Weights of a small masked spectrogram model: trained on strings of digits, spoken by a formant synthesiser in many voices.
Rows from block 5 of a small masked spectrogram model, named by matrix and row number. Rows with one number belong to one neuron. Each number is 128 + 32 x the weight over its row's rms, rounded and kept within 0 to 255. All counts start at 0. Numbers have three digits each.
After each neuron's rows are labels from the 100 clips, of 14848, where the neuron reaches its highest value: "peak on" is the class under the peak; "strongest on" is what is common among them. Only what is clearly more common there than usual is listed. The data: strings of digits, spoken by a formant synthesiser in many voices. In brackets: how many of the 100.
# fc1: MLP up (model.blocks.5.mlp.fc1.weight, 512x128), inputs 0-127
# fc2: MLP down (model.blocks.5.mlp.fc2.weight, 128x512, transposed), outputs 0-127

fc1.508:162124125145126117142140130088173127106111127094121149126146122120103168132129145118159171186115177146143120156148173111125105139127101112142093107128179150204107228110117114143154121144075169128139123143129130134128175146191080126112146111120123141147176088081124156141154194089111143180115075182103171055107127102080047177103098112108082093189124148156061094158163133058136097126110
fc2.508:142127132071141180164164141139125054150131137110122176127137092125150161066216104105077136131111110077130140111159145123150113117067153101111136097102185100092172083167071089115177080060077151140126170085107134126113138144179109087093152125136173163104136156114084075123164131143153122146135167153141149167161169093129082141107096110118114109067122160140080126080128092137136107190088
peak on: /s/ (98)
strongest on: "six" (92); voice: child-like voice (74); first digit: six (40)

fc1.141:167097110148158112159116153134139122113122186133093056094118125133143067134113108079113156144145101187103152129090172159034157099155132113113114174112098129117147095097130105101114112149165167113165149132082140090092138123126119127093169185116194085084149112140099066113112163120065173146125135117138189131159176182132054090116123131144114105149177139194126154180135085137146055114117
fc2.141:119114101051146166143111114122090101148128111140172154131101094107146150199106144182087156203134153078131133120217121150151118155125127118112091146129074130097063132098123121095181109113084156111102148160098123180184145098151109118168083105136151136108087135124116156134131147112105126093144135077053153124196090053112070072090157117159142114065145143125165113102137165105167123148151
peak on: /ɹ/ (26)
strongest on: mains hum (32)

fc1.381:188154000165135097129149142122114151153112133095141155115085081147136097134133123092176149118090142139135091137146171154124097109055141151112118110138106153108104074129073136104109158175103174157193205098173123125044143093091110143131104138116074132135136148148101142123102167187127168091113202107138167135103158101150090158095129128158171155140105125145103122198131140118121154107158
fc2.381:112121106121077147115111143141134106095173141089166153152079089100080137117109078116189149091129164120174115151168089062131135041107128123137159084166138129189093145137126147181107150049095173116134108132144139140094136117147198108081138120106106100163172083151177146152115138070134115147143065118078109097181158133159203086120132160139174157095113140149187138137127186135147132145109
peak on: /ɹ/ (39); /ɪ/ (33)
strongest on: "three" (54); first digit: three (29)

fc1.458:174134153095132167139076143172157184129173164073147060075108166131125108159106114087175130124055124126098120131177105122064118180157165135102158143142131144125130110123129144140152185054188154175142160086138151088125072086130114126077168123122115098131071129113181187091166173116126133164198084108109154108141129132157152090154163115178149156095126134106164170138086131168122141128136
fc2.458:100136109149135096148126111154141097120091127160066160127158156185124136135172142100165178159147130178136124096117135155134119168142122121125125144097174180127143141095121089115096095146023151096118087120139097112144169138195128101168097147126147144105163094130061070160095145134126108125050165146086143087134171098130092177121086106088059032159157157181086129125120130080140132148095
peak on: /ɹ/ (44)
strongest on: "zero" (63)

fc1.499:109149144228098090095128173126161217111081144090153097138056096140089104132112146111097125124115140187143111151110126080148177137171115107098126093123131105136107113107165139144155177173201150145139126111131171093119103180097114158125157094090149073139138170126139179141119108091146131192089071127133104135161139097134158176118085139135192115158186125154147172143101129206108130112106
fc2.499:086153147179105136047113153120056129150092118156135064134087127101158091184096162068015117179084152090135069147087159127147138124165107130133129137121159100089042107122127108099117131167171097112117109174117159183129139094126091136095106132151095144126187148105125114114128102123108153167139150071127164144125081119158135133103137102181114093170132125146116126161144150196130178109122
peak on: /ɹ/ (34)
strongest on: mains hum (77)

fc1.69:159176121122160069126143116139189136136105141120095146177133139145117091124122106084097085142145146122100058134136147124004133110120181155147118132105108140125120096111081154172072153127128146134133119101111127108076088186179174167165173142141106068173148105117134099108121172158141119072086108150118134156158178137150148174075114093124067125082088139167155054136092116082132135090132
fc2.69:132082141122094179101097131138108099120178153148205133113092141120143092176103152140128122117068117135119139098125140166151091142147089113124140157080141145108136136087111145062164105179142117109114083150128132139163141044117066141110056102112121153071089164109129164115113146130108128169122103097141233170090078138105074086181107133077127082151122143076068159146136102170158086121125
peak on: /ɹ/ (25)
strongest on: mains hum (82)

fc1.185:118127183081161108125166098141122097068164098129183137129137164109085079127144119194100118152137111109108134117127137177137111100128124188150118137113095172188112132087156166165149115146095120234152150137170176120052123098120070159126154157134073098110115176090150102140157165139098119150144137122166114164080123160143125118108104051141083191142111160120121078134096102161050149131134
fc2.185:145139132112144113143110126098138159076114131111096138112181156126106122240080063123123112079123148167160147123140136134109141132089115181113104134131136109149054127013108160132140103164103128160118125227118115201107085110149139124096200121100127129138109168132200120138158155127143136133126129045168157122095098151110098114127149145127129124155116220147133136121165098135101120144149
peak on: /aɪ/ (54)
strongest on: quiet level (75); "five" (57); voice: high voice (57)

fc1.228:149116123141067049088119179079099142148141145087187090160104093105159131147120117115147071126095125114164122154119164098150153085193165129094132102119104065150128126130087072076145133143158152063187152112190157113126142139097128160085098114133121097112157137160133199117119167114135144083113099104105095161111141157126184121142127154062174154136086121128132096188184154195103141079127
fc2.228:131151115130105167090115134130139085171134111102142077108081090076130095157093123094105143120078140108117130150119107165114130102139144105090129101156096096087027118157115166160152186125120089093147204228135169216138105117149111125098107119134130120170134168130098133120120111157116153127203092055139170198177088132132160117110167123151136146114152134108149127121122124162111162206118
peak on: /ɹ/ (41)
strongest on: "three" (57); mains hum (37)

fc1.417:134138085143144111129141122122039129154063184123146107109087119088120133132111153147099137127107141142086150104133093127122136116172134140128105097155126204170133128095150136130193116110104156160122104106095217107083135157089096138098182136089188132076154165140129083186133103113159145113107141156102124108131168148195129104086135100179065122177114156079128180040116196155119114162135
fc2.417:053180183168086169078122108103097115066091205156169124134124155136137137102130123123165122053110129155101108105121076096111156118179119115117123103154148130140088116123082148129158118159141170097152158101078142141100116237142115113031145163114098151125133151135097131134118168144168140082101150112136132147127093069115137150182178138069165116089106103124093124165145125108146177103133
peak on: /aɪ/ (35)
strongest on: voice: high voice (52)